{"image_size": 64, "embed_dim": 384, "text_encoder_norm_position": "pre", "text_encoder_positions": "learned"}
Rows from block 2 of the text encoder, named by matrix and row number. Rows with one number belong to one neuron. Each number is 128 + 32 x the weight over the matrix's rms, rounded and kept within 0 to 255. All counts start at 0. Numbers have three digits each.
# fc1: MLP up (text_encoder.blocks.2.mlp.fc1.weight, 1152x192), inputs 0-95
# fc2: MLP down (text_encoder.blocks.2.mlp.fc2.weight, 192x1152, transposed), outputs 0-95
fc1.119:091125046208109246133213183215093175040192175189191109174115187084190195135189195153147137143056147156109158161085219197193054144120062116103173105222139157141068109135160134166136213132133065003149071148175118126103086064171130172133143045064127247068087088177095111147176073136027125120
fc2.119:000132119073127109203153145204248175214068168129124135103004163206140140102031114120190070090060130219255190234180074148025203123149089099145244149113044174105185057073106060165182044151146149000241165119161076222190192213160075107040229083131126056198119100054163027167222210106185133195
fc1.120:152188145119193209114135126070186091153039099131178177146125214152115129120149135089174085142095169141144145067143097161076106084142120109114116161222165166134159154091143066093170066204088128092126152067167088164110144133113155100116100144130062113182119123144151123143091112106125188071
fc2.120:127159133073118147105108191038128108123090115151116132151150156159073155087178096113111189164041094136176118116034247217167113118170157112165136146152255172097121125158160213054099106220119044196116127084109097124216066093208164101155069112140101145174187079183143153004097076169130147167
fc1.121:085092173189148148117113100127127094061129161125137157138069162120096156100076080138163145171147135162095157114114131129088148119108125131148187060116123063210091157137148175095152089100148121108115157136127134149144069162088044130185149162097149128179071084095100156132123071148150126083
fc2.121:103146135150070114082110027104107145071116126200098128089040119118135078075127104133159164153171125194123065137133139118146122148167139143135126109169129158147199100156108112082167123025080125109159141149117096105150108105117141152177162134143167116024092172160089084149159161166126128122
fc1.122:138118098127142144134134123132135126131137107118115129101140153134150126146109118135144156148110133116099115140144112133136129107147117180153127151121123130131136133129119172136134128141094128146140120123096145149122158111134139132135124155097110127138143087121137123133128097125121098168
fc2.122:110120129130133128135141131143109148150139136136145111112126117119141112126094104139162139140137120141139157137124114104127134128135122112120129140136131126114118124128152109142131121108124140112140117114144106127154113134116138119130126144129129125119130138144122132134116121133135124132
fc1.123:135087193134106104085131065080092106104109128119118173112098120151157156137111153118134162153104138151097127141164107183129137104086134147117127125148136140168126106174114117143129069078122127112140168157124102068111113110076081167153104180128141141105135115145113139105138105145136121123
fc2.123:156143117108110130078119110129138168118162124188123140125074131117122071078122124146172183147099116150168128099149161141149176100199160162124120105130129144163170142175139125090156143114089060080142117117136112139130147105122109104132128111152150132050123141160065090120156139109148142108
fc1.124:115103145136082152105108137134077150144136150106145145160128091136076126136128124077124114140137113138160152148131082110152114142098156076118121134134164185165108097157153143121084130124139125115100125094151109129139161150155060120127112143117130142109116166119166086168107142138082078155
fc2.124:142114160105105102153140103195114062032091106184133142138129153132155170104139157119184074079121140118129128084150139075106177099154131189089088157116140133144184094195062146146168147151114139136143075130116168152114127118101171099109174183123146087128131069135139079129142109099061043153
fc1.125:078160126086189169183079116106158081125107136175138073079133118130190113161102113076094162103107173184105154137125078137147087156134164125149091077097187161141119146090098122180152128180160116102140213118138174110198212093125111114096113133104131073088135205166122143146100146116111086154
fc2.125:163143142096150101102143111127132185168124096107114202130108130128083129109103157145103162167151112111116120161106111153107142078114133142194133120100105089104142090128139113130139132089113122134083104126118130138086119165115134125085145132163132192161155125098118127155142146140171152141
fc1.126:138151121134144122161137133112128127105124143126133136138126130143111134129141124136162128097175115142119129123134132105132107106127131132105134115116112151122157128153137133092122121126127166088104137090128106122125108155135147117114112130145149152114084118135147109139138115120133128122
fc2.126:114121122125125129108115135137122135111120112143134124133126142127122131130137139122115123128103128110125123134120135136134134126117130128142125142134138118137120125123122117152133148143137097138145113141130134142137131133121124144127129108137120117141126133134116141131117151120131142132
fc1.127:064186153159184166165178046098169063216132101071142134151116155154170069069137168048155161046237103095147166137169101184055133143044150071055136076055098173129101198164133088118141119073169109112187099189113253092109105183157134235056185073105128122146064255065143131157131135118194153131
fc2.127:180103102182083064175144118171102061134141148123087145156144111108102039152110118137098116172061176186122040149148144146090135069039154163117236126089140156086087091117166106095111178159158124062175111173063123091073121105132151147124135175181085182116124090123172094118158175105144109107
fc1.128:092113121138094071173081167207155143055080024119081074120116123174167096150139080061206097103115104166133169210070069098084155249177150046192062114147125120191110127118163184138074100151164152185216159246171118104165140148080085102123092107136143124186089164040109059189080097206161147109
fc2.128:147128224177107131180099172141061179020165083181065107107110105093181067153120154167233126111093148137130136187035140111036164137207137101047126163093143067127136086073089103121130189048130185167140120231082067078160125197132167166080065070159117167188145141168096087103218069147057177095
fc1.129:096136133066095163122132073151078130100141083131126177126163153148102143113131094134148121126101116162135125161201143127159170099159063116136205148139164127111068177156146155135146178100081089068173171116105121115142118123119071185172115059109144154153071131149146121096195120142154123085
fc2.129:114106168163078153133087098090167145072146133124132100197125172091134167159123145121117177092067130125079128110100208147126164107046108154117164069168151076107148096195121121172167107086075057157052097119179145116128096061134074112153192114064130121164132169137136146104168117186142139161
fc1.130:178095179164089158149127197168029255131050054218076119122151213135120105173115182067216000155048148188195110075160086158192178161084180101194180091168090206190136161078162134133135082096131231156074205161074182119062115106082074178142147109103141147078174006024175186045195145054147170142
fc2.130:127060176145047249070014203103191126227083241144054128246189102118216137231165144124132133217232091255255062097236137210107021182017012156147184068124129130142143204156134000138008164120160174079093119072183094001104142228178255117090080066102076031146112043055114095081177183184091171145
fc1.131:083084106101115141137141158139068108157089106152139104117156121191079152147120097137101121147100119081163076157159094118175065137188109226196075134107150153109079139157154083198118159149100206111166083141161177115171090153112146123131158095177126130116169154155124164241057163132195105138
fc2.131:040092135113044101150058157091145152197143145148142144195119084169047159168086032171091174088024119118187140142146177114169152197106158144172100093050085093126088085160113040164110088188080216165073155125156189180161103170088102126092065054202127087120173100145210090178112067067156135130
fc1.132:110156155106096147142113133115123131129137119063134125066131095113115104131133182141120101156131139174139144190122179114117132148159178121161098116113137146135124164076146126130099100176076144169142149159104157114078151105115102140145086146094166154106119136127168157160108053083160151155
fc2.132:130160147154101160174132164099130090117116128150093112087078088129167084169064147119190124100070189142131112151088135126071142101163181099094102119181131096109136099124151174087117168104148138136128121138087054085124181135099147144084102129118086155084096101147107108148159117132118163124
fc1.133:140116126093118140120118117122155126117137078124109155134146171154108134125136127143126121105151110100125117103143143127145136106104142128124130087112132113113122151132129124115112136118145159149133130116166115146103163121136106126118139077124135152123110150095129093121159105148115127096
fc2.133:122122126140147130135121135121120142129119132141132106125122123122135142139122127121130138140133119126138129138123126128125116136136128131126129149136122130148136135126134135143147121134124126121131116121117123125127109137138141123129138127123132123128127121138123134124109128123147128137
fc1.134:123157078130142137175103095147141123129155105144156090072123133100101111113128131093145156122160146154070164159159107069119081135107110145118122128111138146123135077095118092130127166118150086141132149148154159094114155081128135164124144130148143138100089153127135127126143118142159111130
fc2.134:119130161115136118139126138121121131132119150111125131137115092133128133136120119100126130131117116130158115129123159163136155132139144124140127134143139128112132135146163133105136114124125149100122144117127079138122133128131133111114144136123101138111137110142113114120103109139133116126
fc1.135:080121059138166126108128134078134101115140103162138119112149092160091165168145145172104102146090076110085089174126127154135215201150174152115090140112084132159116153110122124130092160149203155089097110143076150129135105113095147143147085102142128132092062110213130108136123112172136146134
fc2.135:082098126113121052093065105139116145117139188171124122101217127159137160186143149133086145095208159091130085153144135155107168162173163127106140124069100071128111165074148107122043150096186074106167169150065138143167127106098113120146137152161145072115180160168123089210172093134139104130
fc1.136:119142151120135151117150173180191072135142132154151203138094132098104124125164124108068125159152141106161112170145134129125134123076149103099094072124146104174132152120129137074214174136070107143102164151129199125075128104099159120134101082134096186099130168063135146116087147087177146106
fc2.136:063149135167054196145123137154136099185126190099110112140093109151155143117100092109160131113176162150145109128129103152124138173103146116121118114123094088141153181082117144111158162176113116151144117146128110063131115088092132156144123088122062117051171191087110074100147110105142083105
fc1.137:242170157165152126133123183177140145174000123033152103162136113160196113081182173246181128158101065114145111186181069087151108152191078127169204198143002221163130090172077061074096082096091255221055193096107116254075082129141079173000120095133084152097064082000198146153075146127134140072
fc2.137:187159179174099015140028229227109228117078170127081125159236185129141134083213156152114168152161095145104160075244101082054078063229032143120181104117082187164125076091255071128121075090180116159086255144202114151153107122177169165143098000121034139167162103078139164216141131047059027056
fc1.138:220115123164165173130132169147050108103041069183176122170091124168103180090180061150187176061034102107140030184165085097112144223010247111165023204099084148182161064086041070086088172156101209134209000133091051195227176099233101112104086096156255061135134147123191214060135190104158119086
fc2.138:124145093087053125124198227141083096131163037105203133101157161201166074155000062167249109110073151102235037150172093097111064062082085095172113077130099146044126169078188191178198177189098091052221084166077032028095245113189104137098202126159104113104180137152031142137171153041021114081
fc1.139:108192204108158155168184079093070171094107192104118162138131195169237118072135133117038187169017107235188123111146011086177155117057230077120200131106095135145172044124120049105133133140145091092142140120139098102204159061077078134090141115119161149132089172188159095067081057148159151158
fc2.139:223103242212152021119120082075127096012185191101097160254204152126255091100211104148037142151213121108051208206075174162046155110161127238126093127161156116099032161138124118205100160055067101054110083207158208129063125088068131115153104126163102128154188139229077117049062072215036110102
fc1.140:131112099152103141070161130130134152109134127165069142110136181117178065147139085147138128151199120105105103149139134078153132051101136099111180143131078107148104085156153171162088143114175142115151059039175133169089211171143130133144145092184147162138090068130123126095140186091077121157
fc2.140:113129144102135132135101156118120120128128125117160151156143133125093141126111134122106128121093136138146124111119135118111119151133130120133099117121146132136135134113110129114137138167106127158091157142115141135152124117117122103120130125109111125139142148134107125116124118162152133105
fc1.141:146127172188160118129089075099042185102138115150114162117073125067063071072122170122100186141143115108104155133135093146161079074093133185189095138158135123139158144125155190107150209084082089182114055149113157138124128107120102166126134093158179111094100135128111141086151190144169117093
fc2.141:156171127122121168151107138121141105073104136079145085083119093171111169147115126105090096128113172156128149093133126139091159126124127127105171120135108121095177126132090115101132086153139119106094160107108088140115106138152129155174176154137108101184130139145111145108090079113142158119
fc1.142:128134132176115123129133134173120122118082113169192142162118119110143129109083105102120080089151156146087155145163141165114132109129148142143114081146168076128149116115090117089130148100088138138135151107141161131134113152104146131115075148116150166135131135080140151141082064125157168125
fc2.142:098147126148039129121109129122168052133093110112136151156158122123130166124078101137129072116121135129125161106120102146116110148055138145096148097146124112150105096115141155131128103039086191174155171166127122101078128115107132159172184168133141094155136098092177147122050082124138155128
fc1.143:123083148150159108121123154114109123131143136131127157120114112126095140126134127129156121122123091103133148106130114135121153125129126121119101140125158152140128095158138135118116150117130131134153121122105081146156121148139138109137162121157127145135104143134121141189111155149131129103
fc2.143:129140116136137142138137146141131130113136142147118122111118137111142141134139109134125133156091147148116127133120136113133124130121124130105137119135131142139149133114109104136150124126126119098142131124141119125128118124128139136128128122142135135136120107114119108108121130100112124134
fc1.144:148113121165027165145155179118076160101141131133190088170180115146017112136113135093153209056100174100132084116157090181088134082138148087079126119064194164145177041165181064160152167125151127103084099086190134059094223115142228063076099143061073138139094062109255081179077178218116116164
fc2.144:109044234124112194117088074112105220207172149090154062179133018042086111107144092129121139170055134094061150107139079174158178147092224024044211134044057180173186194162164103097147134078158117177076111048255085054162113113233059016016117200072148126202182236058116164239121179155084124166
fc1.145:157127127092159127141126147092186142115109121119112107117144144163113118146151109119118109130125136135149094085139144122122148113111131130109132112102099128137121120154116134134127130138139172133148139128134119138126092168132117116060156124128114149135111142109093109159129120156136134113
fc2.145:123107133126127134137121110137118134135131126135134130123107134116150128146119125119146151112147113125117135135127142111113128126143122122133120119127134133143132140116124123138141128119104119130109110134124126143115141120135135106151115145142143109128137135135146123119133115123150107124
fc1.146:094165124149182102195130134105114139138139167094167100128093089101092175134088128141127125123123126156125142091104078126095136177139139122126126107106147142159165122109131110125167146150143092122140146162077116168154103126129123097124128133127099121140149188132108131129099102160144115101
fc2.146:142131116107103149102112123127138140141133129138126135122127131124130115146131133116124125151129137115150102140121144124153119105119144140129132139130118123098124146123136112122109117137126139128113112127148136117112161115136111116110130140137132123137125133107146122142135122134131141157
fc1.147:097137091130094091120123132125086129130136122132102157117171166108121144127151167118126159114142111113113150111141112148153106122146080139126057126134124137156109132146137125139097130138137121122164125129144162169139144111161147151127142117135139111107092128082111149107116171142150118138
fc2.147:144132134107168154143136111113151118113131117106126128118124118133141126129122115103134141132131142143149116155123138108116146105102147132124137121112115108105116120116129101130118111111131155144102136142131115107129112142119105114136129150116135129153155128139131134115143101128125111131
fc1.148:052174109081158136187125178166149184190152164198158086127126208111024148134104093110066124171112136158140132116171113123087170114159135139117076136151131142069114170175104153043208198075148096130134158131179107138103056059082096100126139139088115094072154127075114128234062150070139169089
fc2.148:082134091117117129127164204121129050137149160151112140143137150126111154186127190175087158100068108113121073119100151143169065110048145157147150142088093089194164100067115201128081166139167115189049101103144134162169107123118102106092142135139192159118114102143140206058152169057133130212
fc1.149:116136119158136144127130134129142107146148144106141133097092126136149158086106143126121128128107124141138119132118091140107148167124127117131106141097146144124142134111140122109149139141122117101149108119108153128109138098122114102151152143130126098119127119118129149130116130113165137142
fc2.149:133125140104146122131140117129118116131123117130127116137136109129130111151126118129144120119129134115122145123129144125143123115132131131136146120152130119101120129149120124129108123124128141139110137129137120125131113140135123130114103135127122138121122128141119117137131126132112116140
fc1.150:132141145131122135148134129134123132118090129115111129137112139153143122103126100147154112113123112120132115155158101091126137135130118128138135155137084140132129115136083123115122140098122148157133125120154105165126128139129124157096115100155114115130103134103171122154119157126155126110
fc2.150:150134162126125101118142168145133139133132134091132113127165142130157142119155129141106138132130147134121123109153110124090120112170105145135112133112125115129142130116143098117118101109149134114136180135146131127120119124121143124121103106112088127142125136128122141151108126121088099108
fc1.151:153139120151120128127112125141115148129117134132141132123155116129109129120129114130110124132139137120131135148163119118123140108133138096124136110126155136106132125129138125151121155133115121131136135111134102115132160135121139116117133149102125150109117118130155127136108133126102144155
fc2.151:118112142117124139127122121130111151133164123107120115127123103098118130126126135111137132149101116123112141117123121127136145132126140109123134135111101130151153138133128125138118124119155121136106117111146120120140115128141105101103121145136137136144150158117118144150125140145130120115
fc1.152:069051099076102101121198188040096091160123113144150166121171140158102185104077056160140143135193112101172128188145122136137108151150114189225105098086092153141056114125084107191078173177114165079075159125138155089117213220113086131149173086216094157109128170142153175170120160191122087139
fc2.152:115029043145071188202135156142104143226064105175149000143098183130010083074202000193148145164007255154098128117206199255167154231248126233081069141132115255076102134094065111180115105163121129105109137250137189041134066102174058095223099113171211000089255085159134203168130149097137154188
fc1.153:072097126120131140130084127105117127122130159135099163128131094148113125094091137152123093162152107125151145156155131110143154103187070106163118114155145141140129118125070100237077151044175173181127089084116122188133118077121161175133161103095135092124076129212107159123118175185129147170
fc2.153:177148130098157154119148142104118124135124103107104120104150145135131111134153117129131187115107141166129109140117132113117144152093107126101134112109112124142114127092111110108121124165140095139127166167104137103118148139131117121146122132127117146132152117096122120136123108121106116115
fc1.154:097127134174117157143043069139134148114118121131089113163083121037140169121080128179121094157099107089118129092150135115126117213154144111100172181110094164135107108158084141186094110097144083097117101095139138185134198145109088152082062126089174082177157135101170156182098187111135127229
fc2.154:088093104111103127096122133071119118099135140110070160138126082111116206106128130149146138092175114169119095128105209120152129166174131118105069183138153119123169130121100158066115110101098163086092106119102065137143141099141186102150118176094096174098079107134135065073148152212120143082
fc1.155:107171098127151143172096121111111102163144149108139120115124105135115129104132107115131105139131074122130128102127133118160112125153112129112107120116166126148112146138126121164089155112109070127138130120129125132113146112088104134123154148149075094121091114140106124147112139105136158144
fc2.155:176087130158103158115103137098146145120129071141131105106144128104109127155115145122145164151118140148118101115112155137145137092102112125155136125145124123140134111138113124125115115099124134160111130114115134120092131156176136094125126124146158114166184120158106114099128094155118113097
fc1.156:091141108151138088100145163204070128154140107170145113089137155113137128155123074099146131105189156085149112144181072129128172127165100152220098096172176090104104109098149179146068191167074149114124149152111127111135141076156172165137184201070023131197191112095120172174159085143125094132
fc2.156:136167138131165098086187140106117125087154187121125159135101133116150123081149130132133164118149127155143143119101149117085146095132072130118104130147161079121105142073129146150162154133137095112092122162105111115128118129080140130162144132104105081085115154154081176102103110159085116127
fc1.157:120137099146121171138115110127135095124155094129164120083105111097120160108113138108135187112101145130082180130108098091119105111103122108117159115088138133118134122098132141115106138129146093104089175116127147135111134090128140150104119107121136143089128135097150115112161156178162150123
fc2.157:115111126146167117141140136128100142131115143111131129149143125122131129147139117129128111135140106128149132142121133139132117143131122132142111135143130134131138126132136111133117126144142132125116130117137104132145126152135132121114134133135118125121112114141134102119112119117122122124
fc1.158:133122051152102098179147105107165144061107116173098146061195211181057116082126118139136166063110165099044080136146076091168152068114156136082053171122081085047211098090178131144151151170142040111136127175115138126092141079170128184098159137141082197083059114102130153190163119184190098171
fc2.158:103112175109218171113188232127035147152169165073132125122083052105063121138133119177112055145067141173143215132143146101135139100120109126062094167117045132118165156160044058134081158095110189108128104150124052107090114206097100156129119115168141035136037104163178142152132179114128249146
fc1.159:111123088119128197137197173107138139189125172148076122152111133115159068220139184153175130130091105171093128132107120150137127131120109081113144143149161153124091100179125122122073094148163092109081079093174128074153105124116137115148152165153071182123159108126080178176108129075081132149
fc2.159:118173137092076155159112087106110101185114103107120128099076140167124104112111117165128092161140086131164161138179107117123176144105136126115128141123176117127138086094151104132084088115156121209087157110118182155133130092079128108127075156158092135126170108099165094092125109127130121181
fc1.160:151118127154109136108120080123128160114118120169159118103135135181136146088145121120102138121126091094109096190123140147122121143139140140136103135165108155137145128098114114107117125124145130173134162151072122151170139117114112129128107103128106141119171153102169092127117133125125114075
fc2.160:121106137130124138121171147130150097123131149123139097124118107091153130146139144170121089112134117147120143111114110157156143163144117149170154142103117099136121150116082122122124129117153162127125078106114156118103101118162119135156162139130123096141114113151093149125136124155146113149
fc1.161:133148120139175139121128137088141091157147139106129147097128125121130133121132153129132138073098121139120112129158097121187119159089095146113100145090080123119116105129147140132098158154120135080108127115120148099104109087139120138141145125134122122108116093118140155151152135157176103144
fc2.161:132131134118118124132136113131126118125134121139125126122135124146124132122136142121142125145144131120129131134118134137102132101129123128136132131131129142130127132124122126124116131130132128156116124131144118142134147131124140120136119120138130123130131136137123112132131133123112137126
fc1.162:138114107149138145133102125145136158135153125124109112101129163083153114166085092116146136179125130137106138129119107138134108139148120131150145174160147114152104110142131145164129133153100124114157104112123116146126129113149154149119132139114143092150142122142140147138101124103120102149
fc2.162:129105142148148102131143138139105133130142119168134126088142122107139146125120112145141160125145121149145162127122114114120131111142103120126110145118144110128122115101156149158167127108116135145133108104119145124124134115145157106146147149127113080128146136153108155113121112161123122107
fc1.163:139124124154132110157129084120161119099146112147179068084091110139125158098092111104152126077118174100116128103092086185164153163125174155151146151113128110100166127117134089091114120181151114138137166164125152111146159105116073119121108124118148102130177145120155123098136123152141140130
fc2.163:130104118122135163121107138130111128142123130129112142125137117126128146142128140153139096134140120150132136136138135109131124116126112113097127133123109136147107146128132118134129125115116144134118113114124111115115121143134159129113140143127125128135117127162137103150136114142133133117
fc1.164:144164111127094132129140136082138116116105121134149129112162133140142115097167119128125146156137157112124091133125146132148136096118111160113123144144105173136089121152148156116096089124148137109131102125144146169110131124134163189167097115147122128151093079118124148113108134121135096145
fc2.164:126119124119145140112130141138127136133138129137125135154115139109122155126124123124132132121107117125128150122127126119116122150125135121119132129116137114106116117110104114125126128146128106131117113131142125106136114132138117114121126135122126124138124148121120148135152127141124148146
fc1.165:094094126133134108113129145146109148045141167131148154107118071150163139154142106134157072111175132132158111138154078157161121132177148103132121145102126120145108142138084091116127129115128133133142131151146160107092106129143106163126135140149133071135083150116128133161096149169118126103
fc2.165:165128115105156162163104121131145131162117088142133155130110141086104123113132161139126165147103117120113125102114162130111134137137098151098137131117118091129127127134140120171151136159132140121083115127126144134127146099157096096128127112115139147150136147131114121122146071127135148139
fc1.166:114109104171150117150123138138126146163114121165130104109117145108156117140095106126148161167112137149107147136131111100127131119128100149136137151104114118145106113133153143142150134132086134111141090113154139152128113101174147120147152151104115107172154126143134165126134113138127099156
fc2.166:137108124153134121117127146138101141148134115146140106100141136129139118162104122127161152157157132138143146137141118111108135107122097124120110161137128141111132109112162149156139142138112102133164105122124108137146140133123160121129151155131117090147158131137099158105120149155142118104
fc1.167:152124085095084118194121099098088058141072060119131113176097085212136083144137065120113123153000111111142095175118123094203134037127074176110111121193158164196041123177138161158183053170057102189204178113161142146166138135110009133161080115065126080138232129161133093121074073085139225213
fc2.167:255003215221147144042118216128134131055255078204142171195235057102110145100232248195219209187099160079115092030023201056129135144155023198101008020154175156085079251139178083175114166113089025117078000046180088053053143157091180031126195126114048255135082208255043092133178092161127124000
fc1.168:105123134103138136094126114148128114123130130142134147140131117146113123131123146125088062104166105148162121151130133132174170175153086139169082077135096096114125158138111124093104181171124126155095137127125149136139130109110108103121139137117112170146128130152116149148107102145134159107
fc2.168:108151148134104120084084116125127147129109144134139131151170146126138149155154144100147102133116145116094125117139136139110123190168116145111101103112133109167108159109136121119120127122113118126145152135082168118139113100107102109127119105141130106101146138145143140134140083158129113143
fc1.169:146165090029112046167107147063122165147155122079182141058085125176100152126138119112116140039062129202045101087067164173135158150180157125118129144135127194134116135153145194078099072084163172111158073150116143138113117129128143120092133102109147084127116205092154103110081166161200133106
fc2.169:122135117113138070180179087095108099148170153105139100093111247167087110182111098142106155086067074124110221123067107105064148109048014213078072125159114194111088057137158140127075142119123120062115131170194128105140215136176149109139101130184162126120187141073091153178196137203115141141
fc1.170:199150184198077135082138221150123130135099125148157161223154166079174087086079105166094075131053149122081160147126179087099110162172097125132168108137102126199138104136091109099129161103144170157073155072141103143097076116158138149094091111148127156090111115101089132121077151193153123126
fc2.170:111123095137111164037091212151112086163088129154145203157215178179104145122135131148092097133000110143144150175107064104132094068172088108151106144120128168072021090122184097174108116125121184124063161083127093108116100102059124161132085139113118138143149122084138111144143087165046153143
fc1.171:120140148130140133126115157121148140098130147113144102134173134128146161132135122102144125103165144151101119101140128097135147156132159114093130130106102150138132131146153137091164117154141139088162135109118137090157142154154130116119137106141134130086134123108104160133103149136144120138
fc2.171:116107146109135104129136125134140136142119112105133167135120134118136121130125143134137123137129121112111154144117124125136129116118130130143124117132115108133124108140101118148105109131124122151110124137136142139118139118118143121112129151154137123150128135134124118131151122126133118104
fc1.172:087121074122096145153169133108196095127147125143113118150132155187150141106134118122111110115132104131109079112114167112139114139152173093102124129107115137114114143159109135128126133155099150075143089067183092145075146069112115104106132115151139135102119122098111151109125098107123152170
fc2.172:117129138135112128136103106127110139140036126151137159120061160137088133131084145137148123103107141163138105162150083139122113124115141156127164109162109119138174105082140111087133109124141103131153140146123100137138163143127125148104140124107132131175124125085168106140157169107161119101
fc1.173:133084133113148122157078128155088139142155063151127109163072165091118133093133132124106159173129105107168115139136153127180117102105142171180098083175156128223136113155110121143131169133134109167118162128144107126129099095112165146118099087098069081085175151146113104069149151134104127160
fc2.173:145142132122152153134130099129129120124113129117119142096116113131136105141132137128148132108129143157119136126123113117111116143142109124112148136112107116109137139113129126136133108125134146115126125130115111127140122147138103117126132150138153134151117112125113106131107109106150123105
fc1.174:061132116073112158103177108136116112094153042131157172186073096094186165120149169161200155129165123170049152174052150081174100130165106132096189076140125127123007162126164173129159129020057155026172084000175160163131110136145096130167151091111159152085108118053159087164141124068106105046
fc2.174:044143163121114122226157065163159135165000159107131114124061211136082161095039096142112105096116163183205144179157108136061161077145058114150210104162126147074158114156106056072113057152108170077189131090149083178106101167183090085157146135100144022155122098084148091135193201145189141214
fc1.175:114144121114144177116127152120149150110119125110138091127162105116106154138145167076153149104172121156144136136121147135157111108110120135134148137073114128106096158113119153132108113160125125088098121135153139098164083157120159159149167120077115132143099114073106143103125151172160127114
fc2.175:132116130154095125140125132132114128085133108154154135152159173114128096111135134142102125142096145100139124127125131119118157086132106112128110123152154112126149127152131123124113155111121099130139122132136106184109128116110115125140085117152153116139119147152118096112134147113120145143
fc1.176:142144124155140123150106125122135110104108156130119052118153136122153155126122096089130122079136154132114145073139133116109138126132109136145097107109098093137137136162165129139134129104118151141137132126124116095102113104114111132118140152149155093099063142125112143130152128119141129172
fc2.176:125130126134119120118095121133110132112130112132124151131112128136120116105126152140141132139114114143122108142112142138147125143116141120124125147130122150129127111105112119143127135126132117120132114146139110142132146134151134139118127129141115132147146114131119127121123139122129134106
fc1.177:140095116155186169162128069052103102151149120110184158081165105119106167120157142119105145065134138087144190120091063103142090093117050164154113165154112147137133125072125090151100140088093121144135134120109142144103169092134113160159125138136149134152095113159166125121122111126146093142
fc2.177:120132143105103120109122145151127125124144132133114110137125119144149120116091125139148107140119131133114114148147155140137158137132143121133143133126120103113115118135112139125133130118133137140142109113141133119132105137129128141123130125145103121114131118126103114137135134147123122138
fc1.178:114173130118208137177157093112155181132099137122140076176179143113100129100149103110198070063084136105069111042161153151187162067086093100117080088075072144058142082102141145149151118107103211170113041100121129155166122119205154143097115146179169091156110122117162184173136075125182145103
fc2.178:126106128123105154080129121118099081108073118086091114127120160128163118166139142124101148157114113133177133157152165108067110169124123144125150186101138119151144137126094131128090107094147109140189145137122142112201104133111098130107119090130130151123114118125181151096157133137098127120
fc1.179:116098178124147113142109164124073087167175146112153135096143152089110123125095139103070121133110143132113137099108102144135115167108092118149091097174153154180107156156138107173062103120133190157137138146099135151141118124159102114151140135144103123095112139147118086141104138121122122146
fc2.179:162123077111132124110148122129132140130143102099100140110131080118168069138129146136158126138158113132123126117137112086137123114146103135089115116091090100111117123110090095156102099117145138140120111122144121131136102170145104157091147163133118148163146120141110095156147100125117093122
fc1.180:216175113084104043127226084004159077146139170083115075143130193095138235077136052209033118030110168136008119077103217112131119031202100177140138091112151144158087149036058129123092054122099161124101157167146198117041114075167151140168100237090134169072095153104066255115051162143123167214
fc2.180:116097164100137090151127222047077175255085185119094122165078082050151217132202117183026090255145115229180177054078165162119118000148035094242146036225135150224075227148151157243127227150132056119162131148179105157066255152201104100051023171084085000178077164218036000196123075035060203255
fc1.181:033149145110002162106118091038046110156092174025153151106128065109081190146066122114062151161147139076176070178186079224149155189157103168139068076129159113175139108114172083166084156122154154148139156121108147094135200061137129158131099152077052133153144093163205115153045151149139210216
fc2.181:119109096221142211143213128000166255214136126026078016130177017211071025150252177154068171161157145121159079200106193178103118173043170025122138102171033255117156228163247089153115135129239121056056221040247000024255131121153016097130072038128114219054187254065150153100136170151208162000
fc1.182:132167109128097143128138116166134087141090110159183158106101130098125122119068095132113107061139123142063171149164174184150168114094144183122110103120171054142160096074099132050208192098047165130154192135141183132098138145086133163119113157114163178119144132046096170128026127116163142129
fc2.182:077179141119045113159138181085173005143075120111148162115149066154143191093061108147125048163110144096160180131144075136106125133021126156103189084169100093177106091106136155132140116028080206174154163144130090092045116093076125161192163206126161102163124087094208138131047062093120159131
fc1.183:142119122139119107114115151141123112109121133143149113110086114109129103102095147128089123136129123143131117120125100151139139137116158130141111131107146089152162125124127143133132150151099128140124171141141117117132117109101129084099126140130139131106149135137113128081158137147152139134
fc2.183:130122131130130136126122132121140139128139129119126142130137127143123131130135126135147130131127125122126123124128135126118130124132122133112127121131125144120122135125134111122115120130142130123131125127122125133117128137130133127140127120126122119134129125127125127150125125124119124130
fc1.184:131121114131099111137116097142114153146122136138135129103120133150112131127105102116102123105115126125104154150124096133141158136135116146094110137139110130085148100086157132104108130133133130129147110147131150118091127123144122156124128122121107174136122106086132164118146118154167144123
fc2.184:136152133146150098173174117072131142095164116153150116141139197143125101138107114139106132056075111100116151153117104135114143133067071207085080110149106181096124124131152119126111147135099137119142121182148098150130131137138160163132137121139104187073150129109104142142153146166142120145
fc1.185:203061127164180128088078159150105182094104134090086110131039135126108142104116114170164078158149120145122195140148168085139190171155144151143144082138089088114110100202118080089108175112143083077141153142167113189122081146212093131134122033100146159118119160137114164107102128138114120075
fc2.185:131121153147139152120144080135121057168066121097117156132154166191123158163122099139137109096089160149176097163130112107073069166139132093125183163133075171145195092103089177097126043161120161114139181117099090100140087141116143117126124161098201110164089103128248132085183129102107141135
fc1.186:179159147141100121136107147156128150167107131076142108144147134138127141126156138181147120106131105117126121121147098111128125159177079111128161136133084141146143121130118113124130119095144146166115149142143090168110128089128115167085112083119109119144095116095151159164080135106165102115
fc2.186:170154167152117082128113172173115171109099141108131123124164149140153137113155137127120160099120126131098134110205104106077101090198092148113140112138141153131135123104189092103123088112153145123096197150158114152133114130152162149122106059132084151139120137104122141164108103085093098090